{"model": "image captioner", "encoder_widths": [64, 128, 256], "decoder_norm_position": "pre", "learning_rate": 0.0051}
Rows from block 7 of the image encoder of a small image captioner, named by matrix and row number. Rows with one number belong to one channel. Each number is 128 + 24 x the weight over its row's rms, rounded and kept within 0 to 255. All counts start at 0. Numbers have three digits each. After the name is the row's rms in percent of the matrix's.
After each channel's rows are labels from the 100 images, of 14848, where the channel reaches its highest value: "top examples" is what is common among them. Only what is clearly more common there than usual is listed. The data: simulated telescope pictures of galaxies. In brackets: how many of the 100.
# convs0: first 3x3 conv (encoder.blocks.7.convs.0.weight, 128x128x3x3, each kernel summed), inputs 0-127
# convs1: second 3x3 conv (encoder.blocks.7.convs.1.weight, 128x128x3x3, transposed, each kernel summed), outputs 0-127

convs0.34 078:114132109132105092134146119094073103122121102121105149148143138111153154107121124116103106130082137123143136134120128166112096099104118149114078070123132100126137103111094108128125123100112142154138121118094162085159130150103147065102100139130107130141127131122111164091077069129111087103129147114091112114071121087106152135102135132072141109112119103121111146106123148121120110150156
convs1.34 051:129140103146144140136090113100117138158139134089122110095082113134116114106164097118125110097161132132144161126143136130137127114106111138155149115080101102170112146122117077128183122110124099158144110069114122177101135103115141128159102152105147084106127113102130149125154163162103162126163130207109136117108106119147123131134137126142094072150146141127109111104116127112141160127088
top examples: round elliptical (80); bright star with spikes (63)

convs0.53 124:118096117123084111115107130138116112116125139091210133112110145142124115150108106090120138145138077134098113112107134163104098140139133149114110102082128112124129098124121099144115128120115118134157097092145174148153139169083105118104084160137121151091097126103117097151138109109125138182128119129143110113107111112087091129093138082158151122148107122123092149105118077120119122079130
convs1.53 137:150099134118116118133173123141060128114158136165193171128134143129117145131192149102141150107111153149108120162139122117109132142126102144130112116170216128109117131117149116152114116155145126132131118110111150151122143134165108115125110139110152110110104120139128133183129139118147155151126079087108101096142118147158149130124163088151149140113152139151130110142102077123108137123176
top examples: barred spiral (100); tilted (69); winding: clockwise outward (57); winding: anticlockwise outward (43)

convs0.112 113:087151149102128127100111183133146114124132119121085111124110115107146107131116113117118155135138135112089103111144132124103116131111103137132120134127114116130139126136116108153102101123117086126178119071089093101084143132110102127142145099140125112121067120131134112084131040133136125158126115173149097152155151111105116150081118199143152113120087114140108103095105132101114134148133
convs1.112 106:105176149139141109115143180129164102092093128154132108103137105121114137126131116144134089098148145124152093096136142108130137131104118152117128117116142132120141158135100123119121156150141102109114119189136113127127188084109144085123161136221090113105101127160149136127133148127144131153109103119139127147141121139143141225122102165131123123152124120124113124137130136126136101175108
top examples: barred spiral (100); tilted (72); winding: clockwise outward (64); winding: anticlockwise outward (36)

convs0.109 104:117118120111144141129104146117131112142133173120131113112141132140164161129115093080140143119167107117123089118174170120111164100135118080181126169123125128174087112115141147105152140127069122167138133151128152152166127118118106121143064117126144106132108086104089167123104117080165124146139119180110135096126125122150148133119121130114123132127102169098118110136143144095124181129122
convs1.109 133:129147126128138144149112107138164105124120111120130177124097130130127131109165107121115135134131099125155113189110109124151121094105135210150090105127147133136159136146104126112105126120118137165138135102119119166111129145121132116139148229113141122120131131138129111155154112228120122119106138136128109111118115109093123116130119167117111124107156113125131191092130093118114142120108
top examples: round elliptical (100)

convs0.43 101:138098177133137124095118115100127135125111150122117182149161113118107109147150139161130145121127114144104135151111140099119158125122169176086131120121121131134130119134129153130102094154081100146152134080137115104095112136184128176144179182090112114123097172097119102112151129099103122146136166121100119137124162116140145115107114104087115142107107138128120141136127148116157107085062
convs1.43 076:150120156156109147144139143144108142095154115120094156104125126170102140135119144152127105107121093140195099177105137138134142100143137167150131142138143110125120122122146121133122148130128142100142100130137139140161113147134105155116152194108145145153112117132130115152124102254127117125119186116115145131132132159106100109125149138120117113152159135154139182105095141132127133135155
top examples: bright star with spikes (100)

convs0.69 080:128083149111115127137154173146118095103109157135091143125131115137141150151141099119132121126124125105115127136083155139126134129110202143147143134121116115163125158162081088130111164134058127161122142101121137127177113141130159154128141168121088165153125101091125150127115112151126111174172180122093112130138125102124146145090125120090126129110073133139129104121114108122117161090117
convs1.69 110:150163141116120083129113135136107171131095113146119155090134101163111103125108116164120106108124124120171127153131095139109147130099107201146122094130174119116155117102132120135128131122142128135125115159142124140110092136136121075105151207119146143131102153111121153136145130184174135108134139091154163128187153157130114098135110141108113177110121141125110165139121093125135152119155
top examples: barred spiral (98); small (55); tilted (54); winding: clockwise outward (51)

convs0.103 092:139100151091129142135132121138147117112122147130127111131135133158085105157119151081112124131142139126131158108108132149110142136102175144048127130113085150136152135185132154107101120096123147129118108098131098121115131125153150131123147118093083116120128157082134142124139112100035114104185088125112145167111132138113155115123137131088148124109124140137129096123085110131137083096107
convs1.103 081:152111121137126113143117154139144050116106109142117135117108128113112135142107120120122127114125105156123116148118124127106152105136116114192113160117112141130143120104101109147112128137092142088138132097102128085145144114130124120151142197089156088120130083135118111184135143239110119115131120096140118118149127122098123141127150139127099155156108133105122187120102098125139110107116
top examples: round elliptical (91)

convs0.57 100:142078142118070138136128094140095139115125120131106131168208094128135115105098162090153134147133155097149129117132126109144112152107135081129125111138077116125167153126118080079093121149119134143086131085129125100166111121120099099183119125105124129110117120116121129126141112145133105133137109125114183108077135154133089141122122080154111123127118112116122132134105147108152178130118
convs1.57 091:132141099123078144155142141129062119131166140104108110163152122106148151146155073145130071120144136137131125143165118144132130164132147128083122134119089103140099133091140124139176116154137099147147107099101094134092138114137156110103132076127148105099115149147120155082114117114151149101179171158114133127113100157142132125160130098115116123100103143151099091158149136130107120095112
top examples: round elliptical (91)

convs0.49 080:134117136100079130113143101144100140127093118129148102121152171101139151080095163105090096131128112170091172131160171124161131113107122122065120139176112185100119099178124081105130127132151161163135147120136198099130112117125140088114137116168129163109121115108169120109113115144145115094124106120137151128117120149141126143173120134125138141138144148129132127146136101127130153130132
convs1.49 091:109127152105113126149146130179133080119111102091110093112102136101165119115130120144130138135147134126143112070169124142115124154134132140124160131139081089114154096065146147140156135139123087149092077133159125129133129115147120126122088159172096117096083108130189164132132104103104090144121105128100120111081153143149161127154110098137102135115130134123116113103112125123160154091137
top examples: many-armed spiral (100); winding: clockwise outward (60); winding: anticlockwise outward (40)

convs0.21 122:156140157120130131145122119099141097138120142126117139095109165106148081151153155103135151128120118098055119182118146101111131139118167165171152132148131116136107154126123134089152149115090103142101131093170135166165138122135160127144066147111148100134107107133107118129126121117115132143097154148125111123119153154141150121142103097151099098137054094127129152133123135109116160137069
convs1.21 092:102161103124140100117131084125126145156136102118112195101120133151139124137145146130134115138095118129169136171132135148139102117136091173132101126155160136144172138092163109159100131147142132118134129112131147110126101132123148157155113207140120140129146110116129113132099113224109116111101165109106119126098134120104107119122123086097156082123161125151137171123133160105129137132103
top examples: bright star with spikes (58); round elliptical (48)

convs0.58 087:152094133124081133160150127114143107142115148131135099108101119122129150134136126076140146105126123123091082121154136095111143116115099126184101147097063184165123136124132145103154130133098119128132104121119115168133146117125132160131101150092161117128102080107132149082107124123140115144123101168089108103110120142111149170119129130159102136192094129143133085148130137094120116110079
convs1.58 083:141107140130120132084126129112140139103124101112136159128100119129157124161144120129102144152148114113144148160107127147122141118129108130180129102142112133144130125144110128135117122192102130116105104095132111130120140117102114074120135217147148131125137114135124121164147096254129109132111174124180148090123087116126132117128137109112126116104152143113119170131130136112130104129132
top examples: round elliptical (100)

convs0.56 090:098124149131139116095115123154147100126114134143088114097089164130127148143113136104124159144125125110124118127130128117091116108106128113128122134148103149159114109137111157096115156108059151152138111112127184142145156106122120129130199129108077126122127133142126142103117114082116121176125092200112057132109154115134115092102122140130136160108158142118134095112151122178094162120136
convs1.56 105:120109141109146111129141180116148143082100119125105188084137135117128127148114127194107117129121120145085128115166167128103145130129138158162161120141121100128129102089147135123127121157136121144122107099098147152132094102144146145179170186135146129134048128100150178124121178170118149171131099129108130153107136135136125140122137119143122136132105122121130147132112080131110146103140
top examples: many-armed spiral (100); winding: clockwise outward (56); winding: anticlockwise outward (44)

convs0.110 077:121072179107107112095130160149156106122115175130106123132123084133117109134152085130132158118136098147116156158134147123104143114114135168093101111136110129076094128127123137096084108115126166149126127128151160154103112127124128160130135157084131147109100181112106128124145140141081093167152163145109175128120130129085165140172125124110131168101080126111141117133101110121139123102105
convs1.110 066:110142160120118138116145091112144125105123104153117197124148143137149147139120131101140107105113134126150106136085117112120141085117106214110139122112127123125168134108161097129097164155138140136110150154139099107157131125137122130135124219132124104141144101121138093131157118216178122120112179120108106130112159139094128138115114126104128108112153128100131157126117126113112140129136
top examples: round elliptical (100)

convs0.7 085:139077086071129125096111145115129102133140106086080129124125102167105136119154144116137128126114108101147085086113130116130123144126079138144103150136124121109100099134138108089148086152118119166068124158112125115148096117097112145099132093094154111138130117128095129117102129131088095115156122103131132157203146114130130096126137125144127084163101094116130087119094121125104118105115
convs1.7 068:114148179148122112130158135128107152073113104147125107106101107110125111123123152124123178155104118106147123129131131145127106139128157116109141139156097153143116107128156178138116130114095093132187105142112105216127132078111168127107118102129067116112143109095129124110117165121122131144139104114058145137133091119140148145140087134078143135106101113125112133145119116135121114112167
top examples: barred spiral (100); small (65); tilted (54); winding: anticlockwise outward (51)

convs0.25 095:100133132093099121069145155129123093121139111115125120133146120121220132111127122096137130104106118115143098107174152130104109119134095145105138126129149131139135105158089132139121140106072153099131180114156117090126124096099138115111148112108086135114157122119111184112133122108117129122144091161138176129117116128133104127116134126136132141103165150115100130121130131130096215095106
convs1.25 077:101103128137114153126125160125147112098120120124139134152157114118143180160132094216127145134124108142105103110170136106146114147133146079155112148142159091171127123129144131101138127120123124198129137116140118129124146111164130173151120120101151104139049133160106177128144136153133143159104141168142129144150101099117137143146109132123117171149133153139152122147116123096142157086138
top examples: round elliptical (77)

convs0.96 101:092169104120108113130150109130144099125173118123075128126114159164116130140124103093140108135117119137115114091101145151112060136142055097158104145162110151098125163197138115134095146147126162128097159077111121104120128106166144148122125110168110162176117126124114163140142103148113114090109106141129145136120133111103124133111145149082124131152162144147124137109128110128124146102109
convs1.96 084:116079118124120131105100145126085092087116138154118144190112128125132158108144113128141100150126117117148130156121119144133155106114137126125144102115100129097148146075121141110123118086113130105083107159092153153166119060099110134192116140125091092116084135121131138140132143111094130088131189116117134145145177102154115115128114132124141111105163124161162144120123169136127124156152
top examples: barred spiral (85); tilted (54); winding: anticlockwise outward (50); winding: clockwise outward (50)

convs0.66 104:088162118094103117103140153111158116141056116091087121140109136126113105129119111113109166133124100164087146090139161097109075139121101127118117126111106137099110074157137092108087122112132164108166111099113152131142082124095129109115137140095100130145153145095100097104137112142148121130114108130124144127112121128130162108135138146104137122082090098119128089102086115172110121131097
convs1.66 099:145146122090115115152126172114208120098132112090104084116132114083128149121163101153139153140180159155140124114111112104147119130100087134107149168132130115093147129162110109097135109146142155125152079135127113126113147114116146111129089139136148116090112136137164124120129127135107101178086121166096095140148111112123177138182087106098091125109121128135155120132101125117120116108127
top examples: two-armed spiral (100); winding: clockwise outward (56); winding: anticlockwise outward (44)

convs0.52 093:104138111072123104153119064141088111131108119130156112129133094136162173118122105141132146139115122141091111141179145112104107105134129134111122107137068093152119122136101112123118111133095152138101121091153145120102129086115115116145134132117080136129107109075143140115163130121146072125171138162111150142095082100134089111115107115119114126099128157144139158089152104114091148082137
convs1.52 081:154116136139147145137142142112137099119098121103124152153165127153111139109170096132106165110136090139124106144158140134141119110123147138085121132147169120128150067124179141134148132173133117155127138099109105119094085142196109152122139157117195126159094120169119170110134107150135161149111104133145138106112129100128132096140142069095132120145123103182108094143119131139115123109104
top examples: bright star with spikes (100)

convs0.111 082:069155129083100147104112121118117110126090102139106116117122107093136153067108122148125110111097124082121128140122109105107134126116129063096129080119127109135104086100144111111099113174108137127133096119098112132108147174102120111159111112083084120104122114140121117106092138064124155130171107129122123100119138138112122170124110124098102140089129125108101087117133122149091138116117
convs1.111 054:118103103091134161110137141105099105162124107150092144109147161110139128155148107100124143110194132090074090140116168143105108149121158125131091162095141128126146145125097135141155117092176094139148155124070137165133138084186112101123115141145158142131123104135131160097135117145130143090104157129130130120120139156150148135173122118160104130152129131098130182133132145132140121127169
top examples: bright star with spikes (100)

convs0.61 092:115098092117134113167109131149150083141103143159125114132106166136131141120139101143108108164105113129155116104151117127098130132118103145070118142130139131139082083129099100097120141112167139098130145118120143085174132153097137100180149075119118127122110080158129147116136148067138120123138113110122135082100152148192110125146141085120130116129147132150098112127088112143121150106089
convs1.61 090:106132122128122153156152106147144103076137142126131133161167123113143094148103126135144112116129121117096123107081129135133130134124135155115121133142168124132107130102144121123114113148145128159129097147128120146108058119150099202165140154114110131149124131102137154206102114206142106112091183123130106129146119122131107135118143087103094150105120160126098163130111141130100174136116
top examples: bright star with spikes (100)

convs0.46 085:133086141131106133095095145138146125173104105130115088123148130130124117119124130106138137151123128113122102124118180105119144125102113117058117131187077165122106105102091139091115109142109154117131134138156112119121102104134091114166147079114139105126109102086145096116128135080134133112120081127102099140139129125100097092094110184109111143108156130136140085118122162100178113124132
convs1.46 094:123121097128129134121143139148185078134133104092130184134143106143114150130141099118134158109156138127094088124086157119147122126123115184137131152135167104111100116104144097144112123112140134118145113150170116133159096126114120145103152157154096136118095128126115139165160105172165109115132172094128175162160120133145142147130112150089127100137085133091074157128096115084113139124107
top examples: bright star with spikes (100)

convs0.15 073:149104091088104109149129122127153165124128127102150118092139131071149131141116088102120175138135112098103098119105114099116145125139124110134104145110091123130129100131142096125099156108114150081142111115144149140153127105138126126152077144083141106132095154136129177096084132114094081194123112111116121086088135128141145123116142108127094096137106156120085096153123097142112133117083
convs1.15 064:135207139096094146124144126111146084108124133132104157138116109125089100121182172108141145166116103119137103153130145158127162079126114085151109145161124135104103150130138150129148095136113117114159153131121121140125107138101114064137113100134129116121123121135116139094124148122132148144147144104161133156186107149188124131170103095114167141140158105152106132092109125125144123142171
top examples: bright star with spikes (83); small (48); barred spiral (25)

convs0.11 092:077102141093111113112134101163137134124111107094102110127138117125110154118120105099096115118122118139120108095087140129088139141088085126095140132100097128104096133153137139136103143149164106125155122103107152169120123133122163140142108105140106148125133129151131071124137074088094115096112124056136095117071104153119141107084118124122166120100139107104087109139105104111096111143152
convs1.11 081:135162130098137093116168113117133121170149096121118109146142117111139117084149160152138112107111163080163122152130163130135106110131130122142127191110149162132112124087116177131125141127057104129113121118117105165111086078111092141116056141096102100110134131130103123127138143121113128132126131170122103137104113104117148114143112159120101120103177133129136124126179163114118101125096
top examples: bright star with spikes (64); edge-on disc (54)

convs0.29 080:124076112117087074136103107136094096121111098128117136117142091132079135170117148139112110105106116102142092136136124131121081122127159132087123134084093191147139117113107135082159137096170134129129156125117159142131108138175146149145123125104120132139119155133126144114108118107123125155094113127094129139129141109085142089092120133151073145118130171123141146116105150156176106080119
convs1.29 087:123149121115140116114141111138111138101174123128163144081108130109140067089133146086129180194118142129110123147116093170144110150167129136119120109113154094150106123112148127138115130144136140126165131141109109127104112089148142130185120120122091124109153129077146141148144146181119133185100169118153121155159127113126145159126104153116159101169100139131121153126117131117090139153171
top examples: barred spiral (100); small (61); tilted (53); winding: clockwise outward (51)

convs0.62 095:126093116104135106134144157142099140139127096066123094150121148071111116116160116106110093101111128144103111130113120120117076113117127104094156088123163158159133082122100084126097132089144111115129133128123162091094104160139110122124134104104130152113101128081133114149134106100080126114110108126086136110153147072097121123153116126137138096112109135123098090119182134163153149144131
convs1.62 073:138184095132196134116105137133063095108163142150113104114123111157122120109106174129131172156122126108129112102119176123083167127130122150122108140112130147098135120075104155109135164130105128116134128076127168158131090123115088132149131154127146117096081128161119136090102157132133134105104157126134133111145173117135129140121155154136110099101152143074137104121160144123119116126129
top examples: bright star with spikes (100)

convs0.91 130:137118148128134107142109138052138146129123129130132126118117103095179113113160129098123126114119200127133089133148140111148111133110130132102097133151125173106102144130127134107107150139143131124124123115098138151135147152115111128164115108134129077135124124124065134117095137128125119141136139149114126148141128130117237151168122107110122076121147089128136162116101139193160117154121
convs1.91 136:136130139146135134089151114130120116134133127150111136128131158157177137103139140118153104104128255113110168124113117146136122139139119117148171120092123142132153137110085146099119174131176092133126130126089117111134108109123124135119139083104116171120141150138141132150138178097141134096129084117129119162120135120132211130148134143118125119144133138146130158148152138107163131132119
top examples: two-armed spiral (100); winding: clockwise outward (73)

convs0.9 089:126063113112143082127119139145154125132113132089178105103124116135155151115129111140142174127162127126096131105153111150133143133153089115134095103096096150143126086127144094121135097108094115167114115141088161135120081105115148128122132142112130096131141121114117134095108117080104112146115096165105082119098117105132124136157110155132101125101122134112105174128126173128056136095165
convs1.9 073:112129159154158132092086103131139131121099135110133139090104085122138134192140107149137121089146110106101121132123105115101170141106094160164101077114170115125106096115123141077156122114086182166122133136079150177127120181121122147115150171118124102152100127152153097115151131176146143133126105146144131122118146140134110102159121133124124113111133103138137147119099102099137102129104
top examples: round elliptical (98)

convs0.97 095:139095110145128114080130151146095132106105138100109083116121117106098101079111114130100119113119121151032120084132106107112140130106119090103152103112109122103126096131118112092111096144119148131134138122093159131127085121126117122148101060118133116146116097122115140129116145099118164095158144160114098096149123125111099116135131146108144110145172112122092146120081111151087118114095
convs1.97 095:137113150111158178100114122099113161103121138110159100090116122146139146114155108110150159154136153151139112153137144141087092145128084126116154110123160120130133133105131138137128123101121050155086112106111104131090116089119118134106108147143064133114098149136099082104141122099114138085136149151117120161125141126120181156127108125129104110106058149162096148131151149123138116105122
top examples: round elliptical (58); lensed arc (35)

convs0.23 170:114120119103127146096127113217122124143115107120117128125125150115126155141110109116151155109153071123095184138127153148137106118154143122143174128133107118150174124126128115132124146124122140135093128147126127116090124095143130126115122061159121205117136110128210112104112110121120167117119134108129127106106128102117102138147124158141116129133099185119116160145168143156141114117089
convs1.23 220:118121124108123131099135129129108124143137123114102100127137133097161153121118142115137133131135180102116158124149122135123105127102105138152199128146136077087190085097132125132145113128085056125127107138075056113132119108117127117139126110120110112121113094133153127136116124134135166072139129130135117093115126112109170125089109137130141111141103154126118107135151120053170119111147
top examples: many-armed spiral (100); winding: clockwise outward (56); winding: anticlockwise outward (44)

convs0.22 113:119127156093134181141113130108137166119127219115142130096123125128115132138094163186105106111123099175110142146132163131125174126165111150148131146140137101121108124121133113135104133130123136142135120118166098139169111140123183106104113091137182135121149127142130125160120138100075135119119106149149099135086106168188102121155139107110147123117141099131113105134087126136107147112114
convs1.22 138:129124163125154146115144113119153101138116171125100110112161096170115106092132131110132120104117100129148059137109144133117158118135115096121092108157118090103117089099125153141133134130095112094106097113125101128149108153105097100149109137105152123124126121180118119158136129098153148097115118097137120125123125143200102079147168093087109131129151091112097090085108103104115119102110
top examples: bright star with spikes (100)

convs0.84 095:107080109114094127108112127105121091129151124104141125131157134094111106144137105099114126133114102140137101163109146144097111145134133118123136112129076141102159081095136114117068123110150094068133123091101133117115110159126111104110091129097143128144104134179134106096177147115138120136147119123097137098145116129144140134111110089121133121169074162139071112110107176104149116148082
convs1.84 088:121184123111093134107148122125168122131167139120117139144162124136142135097138083102131140114162138147139125161136121148176112149140154118117149142112115113122128080101154125214136117079145121115190121144122130138136105145127157087116115118144080135152112125126108134094097130127145128109116146141161152158160093154109120108140143112147195153124091115100130132134104119102105141092174
top examples: barred spiral (100); tilted (69); small (61); winding: clockwise outward (53)

convs0.13 109:151109105094097122113117108128068118120114138105229133125100148114155122114111116159103126154136098117158141182141127164095091141112154091143122119086116136108122091141137111103115115105123121124091117088152116117140144144139130095137143132139133121115127146121094154124143135094108121090097118171123117090090114152125091112114118066130161096136124142128121091139092143111088114130128
convs1.13 094:154074092081115134151135129138101167158153126091201158167131124138138153145161119162113137106159128147112123170115131127118166128098139159171125129101096134135094135084143162144113083111150080142087137122135155149131116142141120122137148132115144123116128158123110140157132188165120120145126110152102106143115148141150127159159088133135164144067132125128144126143132100125138162111132
top examples: barred spiral (100); tilted (54); winding: clockwise outward (54); winding: anticlockwise outward (46)